python train.py --encoder_arch="xception" --model="image captioner" --dataset="rendered roads seen from a driver's seat, with toy cars, trees and houses" --train_examples=36250 --image_size=32 --crop_scale_min=0.8 --horizontal_flip=false --tokenizer="word" --vocab_size=35 --encoder_norm="batchnorm" --encoder_activation="relu" --encoder_depths=[4, 7, 4] --encoder_kernel_size=3 --encoder_stem="deep" --encoder_widths=[128, 224, 384] --fusion="cross_attention" --label_smoothing=0.1 --decoder_width=192 --decoder_layers=6 --decoder_norm="rmsnorm" --decoder_norm_position="pre" --decoder_activation="gelu" --decoder_mlp_ratio=3 --decoder_head_dim=32 --decoder_fused_qkv=false --decoder_bias="all" --decoder_qk_norm=false --decoder_parallel_block=false --decoder_inner_norm=false --decoder_drop_path=0.15 --decoder_kv_group_size=2 --decoder_positions="sincos" --decoder_cross_attention_every=1 --decoder_tie_embeddings=false --init="xavier_uniform" --residual_init="scaled_by_depth" --optimizer="adamw" --lr=0.0017 --beta1=0.9 --beta2=0.99 --eps=1e-08 --gradient_noise=0.3 --ema_decay=0.99 --steps=3600 --batch_size=48 --epochs=4.8 --lr_schedule="poly" --final_lr_fraction=0 --warmup_steps=180 --weight_decay=0.1
Rows from block 12 of the image encoder, named by matrix and row number. Rows with one number belong to one channel. Each number is 128 + 24 x the weight over its row's rms, rounded and kept within 0 to 255. All counts start at 0. Numbers have three digits each. After the name is the row's rms in percent of the matrix's.
# convs1: first pointwise conv (encoder.blocks.12.convs.1.weight, 384x384x1x1), inputs 288-383
# convs3: second pointwise conv (encoder.blocks.12.convs.3.weight, 384x384x1x1, transposed), outputs 288-383
convs1.135 101:131106114111081157133138091114165114102141154156158123097162098155139153173136121142102115119124091142101109108146154131146122148094086135070129125171106077142124121112162132146086158089147096155101182092125100125121160125186116108134140120125104108161171161097138090132141108142180126085
convs1.136 097:109171122125106122081118100129119156147144142128097140126131142109142152117123119134164163101132111164137155146164098106074097090106120127122155102119111084156134165123148116161135078093110081148137127118134113134118112130143158113088125109117159117131146162131123136075165144179142151095
convs1.137 098:113118119160142098138110120148139132139132143158096132144128118163136098184071135118105113149151114141118154142141141073149103155101134117118144109141140159121126103097127129154117143106084119095133128107168116111140089105112128129142144112118133126118171160128139124096103141107157130168
convs1.138 102:123090083113101111160127113097108084120148119107076146150135134130180129120123124097120079121165118128101091106121094120107129128139148105149147110166114111144104186142111134104101110099132166112115131120105165138128132093156107091110144093133141127105134146085089129124107119121093108127
convs1.139 097:114125129167115160113141086139161167124123102130129134162102135123151151132137108174101093135085103125103141081129139107110130128105192140104116128153169138156172114139155111137148135141146094139100127133087084117118146097134087122151143120108150125141099129107124129163144093108176163186
convs1.140 103:118175113086145138150130157131109088165087110097101100129139091130125137107150155138120103120143139102154135102119099140152149082134193159148095150109096137132188149120085162103149102112157094114141138142138112116135135143149135101173139155141126155128164129112145143120168137138109116127
convs1.141 100:150138141134134171112123135138106125160103165140178098105149126150157117141104099139116121165122130095141118142098134123093140145106133137073124134139133159122114113099142139077140126149112096108134132060136162121110128130105093156123115162138117131109135157142097155138100162146135109107
convs1.142 101:140137163152102134154122120081091129106168149139153092113131108135130133117149139082124094118147156158167060154126111146109133170130136108123134123119135109118110142096139129108145149092122124148145138124123145077110101119189129120098107112108136111141168167099169105117127131099124146158
convs1.143 099:118133144159090144100111104110099174106146105095125087079178074086164105138152151142165129077161116094147111096140113163129115099121157122109116063163145167142127122142110114153124140112076113098093134157110181145133144151126141166143130128102139107130088140157141111107140169116111120150
convs1.144 099:146111125108145117166141118130094168153103123087136120124113106148104142133126138107117166128134090176114138155110142142112104148130123145084110123158119130159097105093145105159134143150148117174143103162109094147146161134119125129110104158182121188098143114152126183115095127088152142142
convs1.145 100:152130089100109144139128125146122116141138124162115106119117139146146150168081137117113153108098144135093120107152157131149090109117138138127158147097170135101107148127126161100132127122139075142144107124137134137156132127111083092088152132161111117130119126185112139156088137117157125095
convs1.146 100:144155113107111105132141136134118121130148129095155105128075115118131166094091124102145114125119149161148139105110131106154098131155131123164142108115131159104107112121122151124111170117133111103168140105098146091118138165170155110132134144108098134094089113115108104127137111120112130133
convs1.147 100:145124097120157116156116131099127160096095136158145167119119109152090145138133122098154104125113114150126140154084152145109144103110084122118133119122150133090164120110129125138172133112126141102121163134133136100102115116100158151193116156116193108153099152123100151083125157117167139125
convs1.148 099:126136157150111167077118169123100155111084135119148143134157156118157106123167087086128133139095107119096122109144125092151099122128159152130150119135150095148114155117104119107134107105152116115118142121123133090093128129142104115113131151136132135112097095132144118110105111142108120093
convs1.149 101:095106094150186113125100141087137092155126132145132134091137124081140139096135136171159134129138107119097114156118144177124118133137126154084142125160108114163123140127140146144125124171146153140110135117139154169106124108111126168161098117085134138158133109124121104122139112127143148121
convs1.150 100:104131133099158121089118140140094160115112081133098131161092108124135129160120096128095181097150092112105123091137153132133122124103063091152129150151106149109139163100108135117082131148124139174153153119138122117119110101157168176125126126120125131169100162156160135116105144105122118106
convs1.151 103:084104119103126166171142123134139087144135111104145092101165148097139119107154100148084151103123055127175106127123138122123105067104169068132155113136123131143161158112139151159124102089171140147089092113090163104157112147134121115108149147141124128099161139116081130124147103104138093127
convs1.152 102:132103102111170151134108173109157124131112123137168164113114169105132087154136140161134174138147113127157112109162120095102136131104103129148090118113126125156118099100116123107127156110101146128133142102108131146105161135135139159139138154099123129124123137116099136159143157098120162130
convs1.153 103:156138091119142118141126118119146162145135120164161113151104160119136102114102092141159118125169139070147101169113119132100108109088153145089127108155154100118115128110105169170152133143088143138131150083106139124125160128124089159106139134156145156159102140176116109132124095144133105116
convs1.154 104:133107161158152158131125139145152155100129130122158144181132158146107101122103076161113115111111119133175126120147121121154180124083086143129120119141135124162114132144177157134133170133147163154152118131135123116166135148159093088113105101150116179122100139159133114088108123116108135125
convs1.155 100:132105165159121114163134138097128097119094126115152093151087135158095147097124100154109135072154080168132113097125120118121116122097169109145141133062085148126108094149113136124132077165131162081094108143083106083116173116124072144130131108179148142129115142138146097108159093141150165148
convs1.156 101:155135100128109117124086159110151101125117072119138167166141127140109130157121155161136140112111150165068136132122175143165118112160116122099163123123111102091126117164139156169144106121168113105116140088100152140146135100122112132143127171085159078116096115106098139145082107156133107104
convs1.157 103:096136155108147137113093133153123144104081067123074118121170097150106131164147150143175094090133142105093140166148141151087134150163129117088148115141182106189140126127122134150133134135106113128119151088132140071115141115132150155133078138104108080130157127120138111140131165155148149115
convs1.158 093:112100110127139149103154094139100143138143129129127150120136147121165122151146131119085144148147164148122153108083156145123147119089158159117167123141143115139084149103129118181153153181112084127106113164110127150129136152092174120162152172135121109176143109064144133113129082176165093095
convs1.159 097:139133098129119128114122122107111105100152126180160103132080113167128126141183119149095101133193116134138087111108111107122159147117150123156131150133115160160136116157107169142116088147146115134120084115103117153120153113125095128149105146130156097095084126123128127144129136106132101105
convs1.160 101:161100126100119072101131099131117076132173123113129138096130148109166107102155151117161115142100132133163114146106136118107115170106095101123107106161095165132128144103174114191112140135113144115164095141117090137112104144106155099132139098126115125140114109114099132158132108181128172124
convs1.161 104:149141122125127131112128151142104147160142093142145106150179129129111117144117130146117152121080112137154139127118139090118158159132162125177177139079148153111101155115121106144119105131143125166152192076104122182084098081166112146093094099159109182157138104112123154142107131174137152136
convs1.162 104:100088169140080111123161103132110153132104142103094167135133108165124090122135122113121152158119152147165129152094141129144144125146127132125102099114161136131087097112146147134126149115138149127164147142068119135121100097115163184172164189093099098112150140095152149139121100127119185110
convs1.163 102:139119149127142105125116151179145139117113105113130140157101148167115137124078172155119120124146145146116164137145160099107093145150124122137098151132135142144136123093123128080084130142161161128137145128116100152143152116135113137099108153150168136091136148098110135102080118133116088127
convs1.164 106:105113118130102092153165115135161140102096127109147092104150139128144089108163163107139157140123145108103117117118175164151104112150119101130129105141102143109140114138144175091106156133091125126111132109152108145127129095154117149126133143094174128149118119156109111137107133155161144092
convs1.165 102:135134114138109137143143101160098130139109129125107095154119158162130111116098160104120144109092070142147102070157079132110095086078117192163148154120119088144184143119154142096133147131139157115136125134146161132135115117091137140099094142106123151143119145124152127112098113121106078113
convs1.166 098:144102127128113156166144142094095178175151111169164145124105132108128153153180113146100123140145203107089126128114134079155101138111148142151098134118110137121154089085101117125087145151122154143128150138141125135132130115166169071112127157102108111121153129144130122139103145133102123101
convs1.167 099:121136085143109140159135155159095117130152100134107124120111164162143123165142179132140126115129117123149174145115120121130117103119137126120136098141151167143140160121156152148086105107161108151121149123151135071111143139060144100141166127131177140105138142139150131103096098152143082177
convs1.168 097:081085141153096144173141091117072135113153162100170095122153141148131164106074148107144109144109109167141148145164123140131111124102175142141135120135125123146130157096151133138098103152151153103102108090141136159111109133117120117145130114120150124178112128107114119127097184147121094091
convs1.169 099:126117121115103124162131108088142089107167112140127107150091116159112144155111122096106093107085141129175094107130086111172156117087142129109102126103110092159103126117121154140112131072146099123097104135097185142111161117156075166121123115119129153111078124139127142111138144132132155155
convs1.170 096:090134106180130098125148162136146101116155113095131106106152120178145142146184122150110146143137143144169137101169127170147146144128159118107172143134137137098076140093126104131123143099151117120142161131114098132131136165084112108113141130150123138147103122133142110182119131161143108139
convs1.171 101:174159100129137107105133111147110119167119119147138101161086138172129079135107096149156116104126135147147101156150136110158098114152156097104109099053136100106099101094162114136137094150160165135169080117147152183140126144122158157130125186094119159139153127119131174147116110103121137123
convs1.172 104:125105103153145137121111110133139148127146148152146112128171093088105172148096099127140171127113133140189113144117118088126145115143101096139106134135098143099146111105106109168119132075114163151081157092133087094140110099120116126157130131117176152120112124103160119098162140126158136158
convs1.173 095:121121158144129141121094136131141134117105152157083149156131120110117139121111172109140111112164138123131135141147183081109102060107141140153139161156141101090116135136128086091107112160114122117113164095117122108158143154103145095116144149109145083168164169122139166116100093163128140136
convs1.174 100:111159142116152189127104138084106150119110117139137130130141133162164148154162161112099152086108107154127146138138124169148107088106120101113090130130156141076125117171118138139126130093126100104110141102111137099105096156166109134145127082112106100111113121164158084132097115176132120147
convs1.175 096:161142125126160081097124076146120138106116145183154134123118153125107136106133125107137148119049096143133104107131154182082156172139124091133139084120152159086124139133129140110149150092101105088098138130135140116115134120141100149127100139100137085145139088104141147085109119081148131107
convs1.176 100:132179106093124100159136121134157144096107143135093166126106130115156137125160138097139137159135161096153077106146120142101126156131127107071139131126115092105149146147171148144103169142177144114081092085161116106133157154136149156146132143104104137167144109124096137094110126086081091161
convs1.177 104:152096140099111130163080127111129125124149150169154168106126127112142143135107076131098139111151116111083148082126144146108128113135155112103135101156150125099143095177110112114153105079129129129119136101154136113107094148088108114158117164142152151152135128138125128100128120105126159165
convs1.178 096:178124136130144106132136138127113151161128088166130136142167146159125132108115063131116118127161099132108149099085103141098165111077110079133117122113161113114147152103129152127116104148114080160162139158177120086114099122159089136115159136118090112116112095104152110113120131157111109170
convs1.179 106:118138163145113136161137145110120128158158106109131121101118118155176114158116114096167166158140109102131143144113113123092165147121105124112123123164142149132094132117097103141127151136183137111138157135152084086136154130175160105098158129146112125172182126118121144136101138090100146101
convs1.180 101:114134137085087118161077065168112122158125096144111173129125095180138084149119151139140122134082189135117166109157130134117128123155126111133124109161176098124150150096110149170109132150140122134134099114147155161135153151093160160155131129093143114118111108109157137137145140107144085146
convs1.181 103:151149091132134145073101137169127063118082137110144117115134157087131132124117152135156151115138113120118139133100117169131132164133140125146119155129140135091093124112108118120089152102094127129110128093123109140137100136175090096147112139168160164113118118089141137156124102146129143096
convs1.182 101:116161137133126123081125107122080090096100149161144103101091151132101098092129151151081104128099094131165105097112100136140121090132151090180163126099142113140119074131117140146132156097169102179155097103142151118123104156107121134104157087118143126093100130107171144107129154102122131118
convs1.183 101:152137093116107105142118140114135145155108098176113159133092182108116130150159116114108157109141117129158161143104104124105154157106146118126153123144146149122094129114153154097114117083130153127119158154138095155132131118158141147179173118113140096118144094154136097095133150107139101105
convs1.184 098:137115168149121174099127116143132146127171108117156145123123107140121160173147128167136153130151152160129088122164127118151087185112152094164149155132112160146158114099155092134096155179129110109105105140110139074117126162146113140099111099126126162135155136163120107163133150109102109097
convs1.185 096:118154103122121103124109115125141112152102142130157144189140103142129096102089103075156142145147130089141146139111138158146130145094096131116112077155115096092152128126181147167146066140101113130137131112115135099151155169108132152096097132141129113099150118109120153118125133116092133137
convs1.186 099:127114114121132105103150116171168122136117114151092137121087159143151136135105122103148083102147116061138112138162117136153180121136136082140162162148100137133101158174103138107106129128130116126159161105098129140095124124135129103093110126146168113156163123134141113084097092128168150155
convs1.187 100:171120091089130133101160092169099164161106144132106145091198116137144148100138159110098106153140178163108114169127102125179095140112110130115110102144114142101114151106108128141129112159120105126114159149084130095141128135118146136094088126099107122093087151100086148174086100119127159123
convs1.188 100:123102097074179156105129080103107155166125162175096119084127167125125130137113149146149077090106125136135111130135153077125153100127146099133141165119095141106136127135151163103132154092130121126124114089160144153147105148096133108136143098135145056146125131108146137094122110127134149133
convs1.189 093:156132142149142140076135152139106145161161123118094154158130145127097128089094127170101109097154089101141146123092086126114131106173151146104152111166111153112105087154117121145164087146123112090150143117114111112125135110161125103103088125164180126127080146112154103129144140122166147142
convs1.190 102:157109128110093120093114104114181130129116151113084101127114133133137116157126125164138144133167125137167182137139086110116158099146094112096128134138140142109101136132171141118099128139189118162149098139163157098164141141123120137079172141115098121124152101118131143142164082165155155099
convs1.191 102:108094109114133145151142094140084134160124136129148149110133105128110154101096148147092140137133086154127133143134090113086144112180105132132098112109156154132149082096153102096131157132111162153120099120123155161114155103156136151102134146114081070137105144174148106152137122146152130127
convs1.192 102:100136141155148131126164115132070152140123102116094105111107093090120152114120118166109120166154118099134114152119138150115104118125126138106090179118086112138153149104083118144103155143089117123132141167152149159115158117136126147123110130131150095147133107114146110131091076136097122114
convs1.193 103:131134109127099133143104120127148144091150112127162143119148140164169134125118127129120168119148127129148129153106130137144146079146171124102111132118138167112105125100102117119181179122095123112131151125157081167081115094157127084123081113142134123110167113107081146127123166115147103108
convs1.194 103:130153139131119172104143104127115128130135113115150098103114136081164139118144145144102129119113141113151136117114157150113110125149100199146112132097147113151127113153125143174097141108068092118143159127138127118136137170123141189103115107099103109135151114134138134160113096121189124104
convs1.195 102:140112139160158077178127093180124117095103116148153124114142136123072111138109102105120143095107128159102153132152145129134166093111108110149111149107094104147134172132097086091144099129108112104138114119113137118101130153146142158152107153129131139118126125140118169089133121136143089156
convs1.196 094:119160161099106107115127118119112164163105146156127136158149143095135137097093136108091120123140147111123156152153114143118103103150135080110113136148135147115111132082167143156096116150169103158121161098146119114127113109092098113079139101102086116159149112132140151083133121082112135109
convs1.197 101:138156115138111110142113092129146123156153145082160151136095137132149135108143170103116174165150105140126140141112111084103167101154137109152175115120112091102111142125132091086106095152122175089108145142150105094130138141121134099107144155164172115103122111092072137099151104146114100150
convs1.198 098:149121091151152133109124118087107156163142098107103124115117110177124102121134134099124112127139120080122091141150101190161121082100124151116129154099106153109142106163162141098165137105103104130105135141139123129124178137152144144120104111146137127141104111103096092158102116119134135152
convs1.199 093:097136145146141156134150136059136114101146118105150147144138095152097093114142108169101134122112099153152139103084115122129133109107149122100131072158129122152145157188096149109112074148111158155077145125118147184109149125108103103137106087116126180133131121167102100167113166128112117098
convs1.200 096:137127142162082108178158140149176138100146114142108140099170097156073098115086163126132098124094175158134112096122094129128152095110166151149110098140149125114121122128095124137074109157099134125096146158105119094184082085112119157120099099092134113155158110122124135142134097126161124086
convs3.135 102:101159102127173109156131152148125105142178140072144108152125133097103149150148090121104096138154135130095138079163115171137140080167110146166106148097180103093132152119138103117108172100132128111131129154166124106146155138118159167134134085143153117085137108134118124144119152150116145106
convs3.136 100:151137156133105114121135100140099149098132147108142154170171171141131142147134109119114148087127110134120110116115127105158151159095109121116150121131193137152156154092175174157148074175141098145092154102120160111130106165096168163084171084130147124091118108124171157102143120122144140142
convs3.137 100:135124143097127113090147119120141144092183163088094148113132122129115093102104149100104120137145119159089077144098084070115122086143110097089140139091092095093125115163131095132094143122129096093123123112123131105131128075114139128109095104099093145092101092091143145105144139118137131119
convs3.138 100:130157104158171105109125095140134155114142090125124123134131108183162146130140102174121184098139157109080153153163154121106117119081134104173136115095149124113142158151143184107102147176111139163093127149097118150089134101102157118103146113111155124109126158163135151084089105127177159110
convs3.139 099:152167148124124118120096115196105175153088160144095135097122146127151120161137136137156141176157113137098148158175151120142120086119169128143085117147159145120110119114145174133147100100090171103138159103106141164169111121133120101157116102145099133083113140126151178110159153160150126150
convs3.140 097:120142122111110145152079108148102085153086110088146108145123096067146168150179111151140106111150152094113148093182079081087114140152119165127129109141137161146137109164112086107136168108126127102104079143157113113148148119130129136121146101112129135143119158181083162114157114102122120164
convs3.141 104:135122095126113125093155144103154144134148150138108159137118139142156123148151156142139144107108102145155128199149160154129140107170115173160128144149116087151132112151150171086145100140136132146118109159138116122119151133104162094177140127122172105164136141138163144139117151155096097136
convs3.142 105:105111120129161154117122072125139108142112166123081111139135110076086151081157169144083170124143179136146119157151113142102152164166133125107168186154090141117139141099140090155173122121119124145104171164152139166118112144106113139102141108143131093157142168152124125150100111144163149110
convs3.143 095:155154125089092076165120123159135138131148122149107166140128126094124127132115129145192164140150137099120117100146119142148100144103153143138122108158119123118174093124130173118149143113165133166126168136111130079102147127157168167112136102124139180103074124143127161133136189144121127115
convs3.144 101:143104129121146124126143096111114121144099184157111122115122117130161102146130137153161120150070129152152124102175163127092127133144179195108139132101171123146141107144143131143106098151155116106139106178173081116123156122105129157186143155115131106122138097162088136166163132182178147098
convs3.145 104:163162162166131146164148112149104117123124128134151122117105163077107122128138129156165117141123105163072150122159144108150112167111121128108111149148118130131112115159115125117130140130078096164113095119091126111160113102132114173107114157136124183152099158132129133110100113095155122123
convs3.146 109:095123110159146084171183130139152105123168118108182154108111130095141131102124155106133151161114169158158137135125154108150163089160137111152128140160148148102162132149110130133145129135130107161157131090159165165123133078140133109096133152112144137117168143159145131090136161115108148112
convs3.147 100:142114129190092133124169134095113101141095156098121154101141150162150108108169117163130097167082102123165135117125156106145084150177165096115154130078089131130137123114134089150131137123132123099110108106166152123131150121134085134073109138110138139129113096102127168100114105154131155160
convs3.148 101:128137095123156105150168150132148120134158123124101124141151118090137098099160155125087137122117104111084137112149140110095125189104118128107145115134152109102154104085110123157143152129148095134173167127143119119120139112149112167094129094152100167133107132163122128141092148109149117103
convs3.149 099:140113183130132106137105121137155138164132126147155132133100096134116086157124144154154137132122137136158161176098120158151146145118133116108151171187128155142144104100155144123153173119122164126125092130133085149192107137108156123153151130091106108126161135139123166120120139141149113140
convs3.150 099:172169168132096137162153156095131146163127129088118118174139139145105110183129150160114142107110137108150094109069136082154128109096102107089117134125107135135136132103126140116147152120123143158111158098138127106118120112154115145125109116089107190112099141136159107153152169137121097109
convs3.151 101:161121117137147134111131139134158177146107114165129162110141138144146141086130086122118104131127166090127116114145116111124142159118126146117140118129114094148104135127145170127113139131118144138121104139113107149097133104122125096113133153144133147155125119099141156123134117150130116134
convs3.152 101:100154135111126097164121145138093127106131091171099165114151140103122144090167112101120163128154162123116121104141134104109175119138148137121092126155126145158144160172163106152104152117118153126141137149167108156108108144109174119117117082135120142113147152128151142074137087084105141153
convs3.153 103:129116123123078144204163179091121162164132116151115090164144112151145101134129129120152138177130089149148117162131141150147120141113122106098106145132115154110131128104137109144109123120146135150091112142116119100150168122123123147118133141129129130136158145143154160147112111129147099147
convs3.154 095:149105107131161124131117147119149133101156115129151123099122070121125123085157189118085132140157154115151139157121176141116136116107126088169183165145194119115135104143142162122125106157116163167162127099109126084149121126094123133172131101161108113091145104125150122106169126147141128094
convs3.155 100:108123142126124141106121141107149161162139129085164135100130130125145117108110091097108119142129173127100100173139092122126131111142096123122100154134131157123164080134149130126118117164167151147150167120108140121123187129112170128136112087113112102116139187135148137128163165105147153102
convs3.156 102:105140150139123112135117079141054178099101130154117124125135163092160095139133161092111107112144138097141141115149102158110091138135148123115136084113117152089106090101165137096152119137127113105139151137121134087133134100133142149152126122129117120141088111091110120129141113145178166144
convs3.157 096:146150130101106182094182125092109098141121132154084129174164088133179114081094147136122151101130092147145097097089117133129116097142162148165111160183157097179143142102070143140108144121134147129146135113120140093130144104112152172092122140145156151148150125120129120160122148131118129169
convs3.158 102:097125109161092147174141144094099134137127135112186123139136186124090136117114114166117124104155073081097108100090086102152117144099123112110153168120135093088144152127161162166100119138109173133131112124098079111150090124129122080119099128104163115153122185108090128157112107145153125119
convs3.159 099:090109129094146128138131095107161157145100168087134120152176153126134109132094138172100117165160156124106091122110161158120109102127077117177135152103121114113172090163115139137145165113145104144143145132149106142159163137116139146121183111119149091138120131139135177148145119159088133104
convs3.160 101:101157129147094121134152131157152191090122123148160145097116134121129101156116102140148152103149154137102099132092135107144133138139166088129140124162103149119151160120115113150154154138095100159117132130142103118137174112158103104113157112124072155161112160125095135149184102157102116163
convs3.161 101:096138154130159156113108135139161124143130174136148078117122163142134095169119128148156146133097133093131112193173107146118171138164096150118079141101170116136122143110119135093178127139120135150087156128140179145109165139093114127146156161135148155106125141111129141108114119147127110156
convs3.162 100:145109126132166119123125126164094136157155087158139111166126118128117110118163108128136125156116109136114154108149126121082103107110121092098085157090167107135125152133082113129160068115104113122110136155125118159099127103145174141093155113178144128152114122132078106127159065089100096098
convs3.163 098:120106146123133164112139115102126115174169119096120086122125105154129151128117125170139123065138135107088105103091119169121103120108111112127131079140116125152072127136115101096128132128153121133100153142126108121136107133162153163180139147118122157130102136165074108084106138123142100151
convs3.164 103:135099103119130119099130161131121125124134164139139140164125145079125137146138099089133140135132141145125151121122193144151149137155123117095102154166176112143143098140104157094131114157106145159171147140150123175128128161120119160136164140147129103115178111099158121122117147153121114179
convs3.165 107:140075158110111156154157092096131149122123140080108118167083161148152099170118104153131143122125119137111113143128120091091129118151138151104153122115119130102099155111130114146183089121065110109159090149170129091122152118142124138094142178150166122101110109093136141104094106128135139147
convs3.166 102:128099148120138104125183108141117130130121131109164160098124095112148084171156099073133170117131134162123184098156127103148166119144119141107124168104148128112097102102105086129117142080090123110128062140159120151110114151105170171162103107160118132107094129101150141120115166104179104128
convs3.167 098:115105157129119149160098127165145100109094089097127127114114090162112105130099119101152143127123091109109143183086144175123102148127084156143097151148106122100159115107160140128062141180155147089130100123141104139148125150145148116131140116115122108076106099108129140186164128153141133085
convs3.168 100:128152117112124133112153149158106140161087122160123111154122166138168078157138174129122148107110098110097123120145102108144097180127127134107101137112137141105132096126122116144117154115101144123180128138175127136114104134151111133152156157081162129143133125141093158130120142154109196139
convs3.169 104:110122118145080139134157092099105103125118153116116132115139065153102159132138103087104110123156163137115136108108136087164125103096093156105107114111120101145079169117162112170144134145092156121153118103084135090121092149141144165104164082151125102118096144163122110122110159115144142152
convs3.170 099:097140168124150144121117094157139130171174120131104115109117126113097127152171133138117104162103129132083155153161137172149143132106147140144113147111108136126140145104129119159092131121100110128184148104175098119133115141162108137110159132154106101134116105086085147145144102113109135144
convs3.171 100:088127089152157130109114148090122115170132132093118117129127126135123107125130203164121136139121099148152114123149147148122155102098107106149140108090143153114134137161109104162162155110164131166195132148118130109098096118084146110139114131124145124115156116082157108139127141103156160133
convs3.172 099:170115150102118093155147124126127158144132161132100123155124139140093142145115138163138166087129142127126082101163159142148094130149168112113116143102106103147078128136120110182118084082081108109139114155146142141125157113122112160123124153126107110146103107140104116097113168144135098126
convs3.173 100:100135146083183098117108166161130090107146112162108167138156104154158148088136121113108138141135097106097111141132149116154148126097109107134115138137120142130156134156138171124095109123104099148120087101139098149137123130097112124104111111138174151139114153150123150133143139097151114109
convs3.174 097:122177158156077111118134113140135131115090129128181121146093149119097078161140110175100161139154161102154143054124118172159111131121108105156104133152142158128106146118117110133102132103102129148120100157139165105137104115150141130139116164085106128113144110101141157168082105123159152140
convs3.175 103:149142139132138104158156162091158123069109163126109095132121121119112119134098109098087123119136141120130125126129166113134116143121111088099130119171128124122122161156091141164116179079143125155101161169106107116159145143106099136104098144100142107114144166149134154101133114095152142105
convs3.176 100:139166170159113138160121109149090096127151105127101106134105141104125103114159162129150115139126117137116074130122123112143135144163145110115113166153136103089098168121094153111165122106129155126164168129074113079105122135114163099128121153148096120136140135130137086097141140113104145094
convs3.177 100:159129109146143114085107113161117140120146130117124128084107146116141090149107131129145168083074127084136125126162105131161075085137159143154135105125098134085098160107123100108165152072128143147140105157130130108152144128123134169150131161136113117133144134150128084157076145097147125116
convs3.178 103:113133114125128152156122105094120134155111146147143160100135126157125167180090121088125146126147142119124082155138115094111145116122140111104148130131132073136135138098098141132100149134138107185106120144136114156084153132137125118099113136172161150142088156128148147132095101110100072174
convs3.179 102:107133160115108116142145066123150081144107143143109121123082112112174086148120121111109143074105136140105122152130130112110139105119135128143089122147142119099136098156121089131167176104142122156117127113110096124122109134110159125131124171127150153083065152136154135136081123153132155100
convs3.180 099:139121088146106133099131108150129108156076105129122138097139109135144159125107138101140142111097167121096116081113138150121111096103160118129108132148125168146104113148099089166125126104130132113131130133109155109090108113077089119116140125161137157150130175132154118115141093123152139081
convs3.181 101:144184144121135168096097116086100150125087103127124089083120126120092114111139158128110096160149088127097132118115143132120132132127114124118128137148164122111064127137134161109144062130165117109140155165145098147126105125170114126134103143149132154144139128115111132145124150107122134137
convs3.182 101:109137131196157126111110127144131148161121134100162122115147126085147067112111076147146164157150133126130160157142096146083132145122089153126098131112116126102121144115164173099124132153138170106133127132113109120134124166078157117135126147129092111162178140165108173142142125142163164141
convs3.183 100:096144113121085061112125109071173131125141146136135102096125162148128100149135143126142146180114158102116126122124114167157166153150141063157129124179109135121149119165139125148135157146117153155103106115108147088151141089114158120149122134141123161125154106132147126184100105114095144132
convs3.184 091:128147123113137133111102134156143123139134132135135131129087164126141134133102157118098156103148146110132123120105156147115129155123111128122097080120124131156122144102143171086130125099094102095151150125159087112148114121113098090140171138146154094108070117154093092094090129145147147162
convs3.185 100:108120111155144150134136112170140111130164098092138181110149174126173121173097090136144119142145099149110111138117145148153145160105131099151115113125152125137114159131142121140137175117096121119157116105179144114149137173173134157129135110099163116137088092131176158154086154105152111148
convs3.186 099:099167093095161117116142130156162121107106120120091142124152130145147146131123136137155145134127099158102102112135154132094126094083077149127102113178132122155121091139121145103137111143089084102145120120147098147139137145125114125138129088129106136118088129121098104139119109159129131092
convs3.187 104:104141124120137119156137126107117145124101130090171121116117136117153177115128144104105165146131137113109102107101143151153161088123139153138113092136118098130137111139108113129107158085131149130123086149109128126132125144172079153112092103163136097110113124130114158128151130143139180125
convs3.188 097:135111108177135134182158072148117163155113129167149134099164145130085101154131109111110133144149099094151141121146150123133089121156143122154111156074147115113138120153156118147102140145127170159116139159120146162129150139134151126113096128107100109147113127135108136179125108082132161152
convs3.189 101:130169133097120095132154164096119129115096134111175158124144109157108141115065126128164111141118175167115128108094158153087112100142132122143120133163118129078090085141099129101133121179098147107112119121168115108128119074135110107130145138136167146108114127112111122157145134083120119091
convs3.190 103:162123145139072159130149142096078107155150159096090140110113115123122114130135138103144134138092121098172147103109189086148121158107141142129097107121089119135169077097169131162111170138117132120101118141098136117079144123095132137134158107149124167101127156139122112134156097102090121165
convs3.191 094:139140118164098147135141124173140127099155162136118169090141146176095122110074117146102096168139091076102140100142142098169146151099118150169109124112151158127162156120132119093144144149166182122115107145119126105144158093132107143136130165106131138095126123137149151103125108140157150112
convs3.192 101:106149123109114088128138120092121129086136098108080142141118140118134096120082112132121125103150145118075085116114123161144123127115114137115136156116119144151154132104112115106109141118153132113146086134100130173106109143123087111109115159154126091137094103096117119139143102134109155096
convs3.193 098:131133107126190122123116131106079094098123122139104145088128134167110107086110129127126148117171115150154089142098139110102156116114093135163144187128116154105105140142132114139103097162101163178130127155128145153119164153133113154142131132124124101124156120188126131153167171111116147120
convs3.194 103:137118155081101115111121117128134125156148109134146113128141138160124134171157189151150106101130094084130161124097145158096128138162117155122163124177095119167112149083159128144112111102091108117125166102106143158146097152152098106120125134101113110115137150129094159135121136125169114151
convs3.195 097:132171132093122111127155135123163164089111142126142124085131107160122128138120132088167151122144080107145107137136157152113152106126132133092118094159119136092175160142141165106121121149142131140132109146143080140098127118145131137185129116147145131135144111171110137142117098093099094164
convs3.196 097:091153123140114105160102123159133109157136140112157145142087119086148119132092080146158129083134107161112152110146129118173098176127081122140158164098146095168116134079141121112126149152142181110135137106149161086084156119124101153098111093138151117132117115169143126182147113187166099128
convs3.197 103:176107122124086102105126113107155104143113151161095152156149120120140139082158132155137121153138095139169119100137153107155125145144113118126122176135114114102108099107128100173123128106120101153097126128120134152119150105126107160125138124155090127117126143113132112142149129146126100153
convs3.198 097:102129147090148161108108158103100106167156124136142131146098116098109117151108134113146144111096149152131070163138096136127114122133138132155146140181116104134163106138160085087171147132136127069122149118066121083140102101134130161132132149154147148089124097114126088103138111121155087127
convs3.199 100:143161146137116122146131104145148104135114107142081136115099147125068118105120141147131124154103138129138141139118153140128134130131145127149112114094147151139123091126159117100138115157141150164140108151139107152151147109178104135136105151109094124131116160146077126138116165150161118145
convs3.200 103:150105079143109133124113108074115151136121116109128140126130189105155115114125103103125105147113103155147100099159146119143130144113125177145089143090096141128119147118122124156128107090132110141126110114114151122101151106103110158083111134161125146107159156155093122093115104089115136159